{"arch": "quartznet", "model": "self-supervised audio encoder (BEST-RQ)", "dataset": "single notes of 20 synthesised instruments", "train_examples": 78125, "n_mels": 40, "hop_length": 160, "input": "log_mel", "win_length": 512, "codebook_size": 1024, "mask_prob": 0.05, "norm": "batchnorm", "hidden_act": "gelu", "channel_attention": "se", "depths": [4, 9, 4], "kernel_size": 17, "stem": "single", "widths": [192, 192, 192], "init": "lecun_normal", "residual_init": "scaled_by_depth", "optimizer": "muon", "muon_scale": "match_rms_adamw", "learning_rate": 0.0017, "momentum": 0.95, "nesterov": true, "orthogonalizer": "newton_schulz_5", "adamw_lr_other_params": 0.0018, "max_grad_norm": 3.0, "ema_decay": 0.99, "max_steps": 10700, "batch_size": 256, "epochs": 35.1, "lr_schedule": "cosine", "final_lr_fraction": 0.01, "warmup_steps": 2140, "weight_decay": 0.4, "adamw_weight_decay_other_params": 0}
Rows from block 13, named by matrix and row number. Each number is 128 + 24 x the weight over its row's rms, rounded and kept within 0 to 255. All counts start at 0. After the name is the row's rms in percent of the matrix's.
# short0: shortcut pointwise conv, stride 2 (model.blocks.13.short.0.weight, 192x192x1), inputs 96-127
short0.10 109 [111 125  91 128 107 120 122 154 148 128 138 152 139 178 101 143 133 129 127 117 131  98 121 113 133 195  86 129 154 155 118 109]
short0.11 086 [ 99 132 160  78 137 143 131 169 146 135 115 119 125 123 124 140 182 111 129  97 136 102 176 119 130 115 143  71 117  88 133 109]
short0.12 094 [105 115 110 145 122 135 117  90 124 205 137 109 130 119 129 164 148 141 133 120 171  97 135 172 133 118 199  98 106 134 133 117]
short0.13 096 [ 98 141 134 140  91 133 127 142 116  53 126 118 120 165 172 164 142 127 144 117 158  98  89 129  97 144 110 160 116 115 115 140]
short0.14 098 [158  84 157 131 100  98 133 143 102 105 118 114 154 124 120  95 152 136 140 136 171 122 139 126  84  84 112 116 121 116 129 108]
short0.15 092 [140  98 117 146 142 168 134 106 123 136 129 143 105  98 142 141 151 134 109 138  85  80 160 116 123  87 149  77  98 126 157 134]
short0.16 104 [104  80 165 121 136 138 120 126 125 103 151 109 116 109 169  92 108 119 102 110 138 107 131 132 131 196 111 134 117 100 126 128]
short0.17 106 [ 87 128 165 179 186 127  72 115 115  88 119 145  91 145 117 155 116 109 125 126 136  97 149 118 178 135 106 139 143 106 114 108]
short0.18 092 [ 99 128  98 139 136 135 114 119 100 144 110 141  86 108 143 125 117 106 162 116 113 113 115  97 111 138 132 153 172 147 127 150]
short0.19 098 [130 149 107 132 117 149 142 156 142 144 160 130 126 102 153 154 152 130  93 116 189 131 157 156 148 107 120 134 122 115 141 207]
short0.20 098 [151 145 120  99 108 142 146 115 154 151  74  90  97 112  74 108 157 150 137  87 115 123 194 105 117 102  92 130 143 107 145 132]
short0.21 093 [119 111 127 147  98  93 132 132 131 100 111 141 167 113 137 120 125  97 113 122  59  80 159 100  70 103 138 103 117 122 144 117]
short0.22 094 [136  84 147 129 128 136 120 118 100 126 127  99  99 110 122  97 116  83 133 112  99 124  93 130 124 127 132 168 147 126 105 135]
short0.23 101 [107 102 156  81 125 158 143 113 109 126 118 116 127 121 133 120 200  86 126 117 100 132 102 118 150 147 124 135 123 144 102 144]
short0.24 102 [ 99 137 175 119 118 137 130 118 142 211 154 139 112 110 118 145  90 120 133 119 128 119 130 135 110 125 150 127 140 112 112 138]
short0.25 106 [111 114 131 100 127 120 115 121  93 146  74 106 134 128 150 120 146 155  82 106 136 182 111 153 146  99 144 104 116 122 162 154]
short0.26 098 [146 103 150 122 113 105 137 124 139 112 178 119 132 101 150 151 122 103 146 107 118 153 126 118  84 117 130  98 123  84 125 155]
short0.27 093 [ 82 140 161 131 164 156 142 153 114 111 112 142 101 126 129  85 133  70 128 114  91 100 154 143 122 145 131  78 141 135 162 104]
short0.28 100 [125 153  92 153 118 114 123 142 150 167 110 131 117 157 130 131 158 143 113 145 127 151 153 133 132 117 137 157 164 170 154 118]
short0.29 101 [110 149 147 136 170  93 139 162 117  82 127 149 103 123 106  82 128 105 148 145 124 134 124 126 150 163 159  81  96 162 134 175]
short0.30 103 [137 112 125 172 148 102  98 167  81 107 151 136 122 160 152 115 109 155 136 134 105 108 109 124 124 137 160 120 133 121 130 141]
short0.31 102 [107 109 116 135 100  85 139  79 138 137 187 154 143 152 109  90 162  95 156 143  93 149  84  95 151 108  92 112 138 106 144 142]
short0.32 104 [101 111 116 133 116 117 151 129 103 134 123 153 123 125 137 116 112 172 104 153 102 134  85 134 103 131 162 107 150 153 131 152]
short0.33 096 [146 159 168 146 107 123 137 139  99  95 142 147  89 147 103 133 174 138 136 120 110 132 133  68 141 102 118 118 108 136 115 138]
short0.34 096 [ 92 156 129 122  83 143 147 158  85 116 118 147 169 131 127 143 112 103 116 132 121 117 154 154 145 116 136 211  89 117 172 121]
short0.35 106 [124 121 112 163 136 124 112 120 114  94 110 131 146 105 118 154 175 176  94 144  95 134 165 102 144 135 111 116 116 139 134  92]
short0.36 094 [138 150 133 116 155 139 108 212 124 130 100 167  92 162 169 112 176 137 172  95  50 183 127 139 130  93 122  97 103 144 143  96]
short0.37 104 [101 112 152 188 146 127 132 119  92 105 112 118 126 103 140 134 102 144 100 103 113 107  78 128 118 110  96 130 143 122 136 135]
short0.38 098 [117 126 106 117 134 138 119 104 125 151 172 167 109 125 112 116  97 129 108 130 119 108 140 146 107 115  89 103 143 116 103 118]
short0.39 096 [113 137 154 116 112  97 113 154  91 113 142 126 127 138 132 133  88  98 164 124 132 114 126 128 117 144 108 151 144 140 145  68]
short0.40 097 [135 195 130 122 108  92 136 144 139 108 138 135 105 134 122 121 160 125 136 142 129 120 132 117 138 120 116 108 113  98 116 101]
short0.41 099 [174 142 139 147 164 164 115 129 123 124 103 134 129 115 119 134 125 140 105 121  94  96 116 129 179 127 118 101 114 106  91 112]
short0.42 103 [ 84 160 149 157 170 126 182 197 106  72 153 127 178 136 102 109 124 102 109 109 119 134 128 114 137 146  77 120 104 122 114 106]
short0.43 101 [121  99  98 176 178 154 117 146  88 132  73 129  88 147 160 133 130 157 135 117 157 191 130 116 122 132 118  75 147 126 141 115]
short0.44 088 [ 88 151 120 122 129 107 132 104  84 137 105 117  99 108 117 122 117 148  95 110 139  93  75 152 135 113 108 160 152 102 132 136]
short0.45 093 [153 130 111 118 139 153 144 108 105 101 139 110 116 109  82 115 156 123 119 126 126 146 117 121 138 146 128 118 140 130 139 101]
short0.46 097 [134 127 114 119 137 167 145 123 113 138 108 105 132 127 144 134 104 139 143 132 137  86 151 134 177  76 157 121 173 124 149 148]
short0.47 105 [106 111 125 120 104 140 156 115 128 126 152 120 166 106 118 184  92  68 138 133  86 110 106 167 134 110 110  88 110 138  89 118]
short0.48 104 [122 163 129 115 134 135 115 134  91 131 168 141 146 139 115 117  86 105 129 128  87 111 166 117 133 145 105 107 129 118 129 161]
short0.49 100 [145 137 110 127  98 116 135  88 145 156 146 115 141 101 108 109 113 132 142 155 119 137  96 130 153  99 121 105 148 130 128 134]
short0.50 096 [174 160 147 131 149 137 150 111 136 104 125 113 149 160  81 116 116 124 148 148  88 120 142 131 156 144 138  76 130 135 121 115]
short0.51 108 [137 158 111 101 104 112 108 127 139 111 127 126 108 174 123 101  95 134 146 123 143 102 124 131 117  89 142  86 101 154 140  85]
short0.52 100 [121 117 132 121 148 143 131 124 109 123 141 146 142 117 142  87 177 120 116 112 132 128 113 127  99 150  90  80 136  90  84 132]
short0.53 101 [105 135 131 118 106  96 146 107  81 130 153 109 112 133 107 149 129 103 120 101 172 181 104 143 132 161 135 135 139 151 127 127]
short0.54 094 [104 137 106 105 109 164 140 139 124 103  90 126 187 120 106 111 117 120  74 139 101 101 132 113 150 105 132 165 103 142 103 131]
short0.55 105 [128 143  67 116  94 158 131 122  95  83 125 107 100 122 129  97 157 137 144  78 141  93 157 141 117 141 152  75 107 123 133 114]
short0.56 088 [104 148  94 136 137 179 138 121 161 104 141 134  75  92 101 100  95 182 104 106 119 153 109 161 137  97 105  42 116 106 107 113]
short0.57 099 [146 133  79 117 119 112 155 151  98 100 153 131 129 158 113 159 155 190 109 139  83  96 156 148 122 112 101 116 126 111 137 165]
short0.58 095 [131 115 129 113 168  98 110 162 157 120 136 115 119  75 155 160 140 111 109  94 128  98 132 134 134 149 129 120 159  81 125 130]
short0.59 094 [142 143  80 130 128 112 142 129 130  82 117 121 139 163 111 152 119 117 129 119 165 147 157 154 158 117 145 116 180 143 122 120]
short0.60 100 [145  95 133 133 105 118 181 155 113 119 121 120 136 154 143 134  94 127 115 126 144 115 129  95 102  93 163 128 100 105  97 131]
short0.61 098 [147 145 126  67 136 112 138 126 140 128 119 129 137 119 133 133 115  79 112 128 147 165 136  82 148 118 106 105 148 133 141 102]
short0.62 110 [130 112 134  58  95 124 130 124 111  85  86 128 119 146 145 110 139 190 123 139 103 158 127 156 117 150 165 103 105 155 143 107]
short0.63 095 [122 113 154 108 134 139 143 150 116 110 153 142 136 114 131 167 128 127 129 103 146 152 132 105 142 107 104 115 146 141 133 125]
short0.64 113 [114  78 107 154 126 153 124 133 140 130 205 134 134 139 126 104 123 143 119 140 131 152 165 161 128 109 127 109 181 148 127 145]
short0.65 106 [128 138 142 100 110 106 116 144  77 197  80 101 129 133 135 142 107 128 146 142 130 126 125 115 125  81 120  85 188 127 150 120]
short0.66 101 [ 91 101 106 151 115 123 120 117 128 120 130 117 118 112 113 169 121 141 132 122 162 108 143 180 145 132 104 176 100 119 125 164]
short0.67 087 [134 113  83 148 128 140 117 172  90 120 113 110 134 155 111 115 138  94 168 124 109 162 150 109 148 150 182  63 123  93 120 157]
short0.68 094 [106 106 137 139 117 123 108 125 137 154 115 125 110 140 149 118  95  85 118 125 118 119 123 160 156 102  84 138 127 130 141 123]
short0.69 111 [ 93 130 100 197 135 143 144 156 142 126 119 125 119 140 139 142 158 106 132 140 156 119 129 148 114  98 127 132 111 133 119 130]
short0.70 106 [115 117 122 160 135 129 122 152 141 112 151  87 105 107  93 114  75 129 111 150 145 180 168 107 126 120 109 142 132 136 139 158]
short0.71 102 [127 148 144 114 114  83 117 161 154 119 114 113 116 120 108 148 130 118 130 120  88  68  97 143  73 121 141 180 122 155 161 109]
short0.72 096 [160 109 135 120 113 166 101  84 109 120 144 129 131  63 134 141 120 134 106 118 140 147 137 123 142 104 111  90 136 171 106 102]
short0.73 106 [106 197 131 145 131 126 125 122 156 140 125 122 154 126 121 134 173  76 135 103 147 133 179  95 127 128 132 122 121 131 131 101]
short0.74 099 [ 99 172 104 105 170 185 173 126  92 111 182 162 103 154 138 165 142 110 127 101 139 133 145 127 140 171 121 122 127 132  98 144]
short0.75 101 [141 133 110 132 165  95 120 137 114 166 140 114 137 120 132 111 171 113 109 148 114 136 148  98 120 148 128 100 168 153 131 125]
short0.76 108 [101 100  97 149 136 112 138 109 135 167 111 130 116 132 117 113 129 142 130 120 156 159 112 141 127 126 151  93 168 150 107 157]
short0.77 096 [138 134 124  91 142 158 129 122 100 122  83 134 124 125 187 115 134 122 111 100 126 109 123 131 127 129  81  73  95 152 115 131]
short0.78 109 [144 126 145 167  99 125 112 146 134 168 129 134 121 106 132  92 156 151 130 117 135 114  95 182 108 136 131 119 128 142 120 191]
short0.79 097 [144 115 149 141 139 138 120 140 121 128 122 107 116 109 155 152 154 128 147 125 154 116 117 120 131 142 145 150 134  98 127 120]
short0.80 105 [134 104  99 109  95  97 130 113  86 111 149 110 126 110 122 114 138  92 160 127  66 111 149 122 128 178 146 100 180  99 146 147]
short0.81 107 [116 118 138 117 127 174 141 137 125 152 111 140 118 117 114  85 154 220 137 109 165 122 159 152 137 141 150 131 112 122 144 184]
short0.82 102 [121 121  97 170 104 122 131 110 134  94 114 117 112 125 122 142 127  84 147 108 135 122  93 124 151 131 113 125 108 131 104 108]
short0.83 099 [189 106 125  91 136 125 155 149 119 100 176 109 108 143  98  90 170  97 103 101  93  86  99 115 106 137 136 131 167 141 117 139]
short0.84 101 [112 120 170  98  98  83 107 128 147 108 117 138 145  87 133 120 153 166 116 115 115 150 158 128 141 122 120 105 161 111 115 142]
short0.85 105 [120 160 130 139 122 122 137 106 147 149 100 116 112 124 133 164 137 136 101 116 130 166 115 168 150 119 125 124 145 144  91 100]
short0.86 092 [105 143 104  85 134 131 105 167 126 139 125 127  89 119 161 129 146 135 129 130 103 139 154 125 131 141 180 189 132  79 113 149]
short0.87 092 [175  95 116 121 129 119 129 120 106 143 181  99 152 136 149 131 161 158 105 110 136 160 155 119 100 163 180  88  98 133 101  82]
short0.88 103 [141 148 145 129 150 134 116 122 120 132 118 117 129 146 113  98 200  79 104 130 147 145 151 120 140  77 134  95 126 106 140 135]
short0.89 095 [103  98 212 130 104 121 124 136 151 107 127 133  97  94 118  75 143 128  91 110 125 154 147 139  92 155 146 153 114  89 105 136]
short0.90 102 [ 80 127  87 113 123 153 139 147 100 134 134 129 149 130 117  89  87 137 102 116 172 120 193 124 119 123 109 128 103 171 114 123]
short0.91 115 [121  87 108 158 118 121 122 136  89  98 159 125 136 120 129 119 115 103 128 134 122 133 149 145 149 144 105 120  91 124 133 144]
short0.92 110 [139 121  82 116 120 121 168 106 126 154 146 130 142 151 105 103 119 139 147 121  96 123  98 103 143 121 140 147  93 157 112 118]
short0.93 103 [126 131 151 166 112  73 102  97 141 119 141 152 116 130  92 108 131 162 142 169 135 130 119 143 124 131 134  99  97 150 103 119]
short0.94 101 [107 125 109 115 103  92 134 114 114  87 124 153 119 133 134 134 140 142 117 114 147 127 122 123 146 122 113  65 112 116 123 141]
short0.95 095 [131 179 121 131 120 159  93 116 108 146 112 106 100  94 108 113 157  97 117 128 149 142 134 126 101 160  93 102  95 101 100 129]
short0.96 101 [105 145 108  86 106 109 127 116  97 119 115 121 180 106 131 160 103 145  97 127 137 117 145 121 144 100  92 159 175 121 134 156]
short0.97 094 [ 71  91 112 110 168  88 121 135 145 154 154 146 111 135 114  88 133 115 147 105 111 125 110 137  94  79 138  93 119 105  94 139]
short0.98 097 [148 142 110 123 144 172 137 143 140 153  97 141 118 163 141 135 126 124 133 116 109 103 136 147 127 134  63 149 108 151  99 107]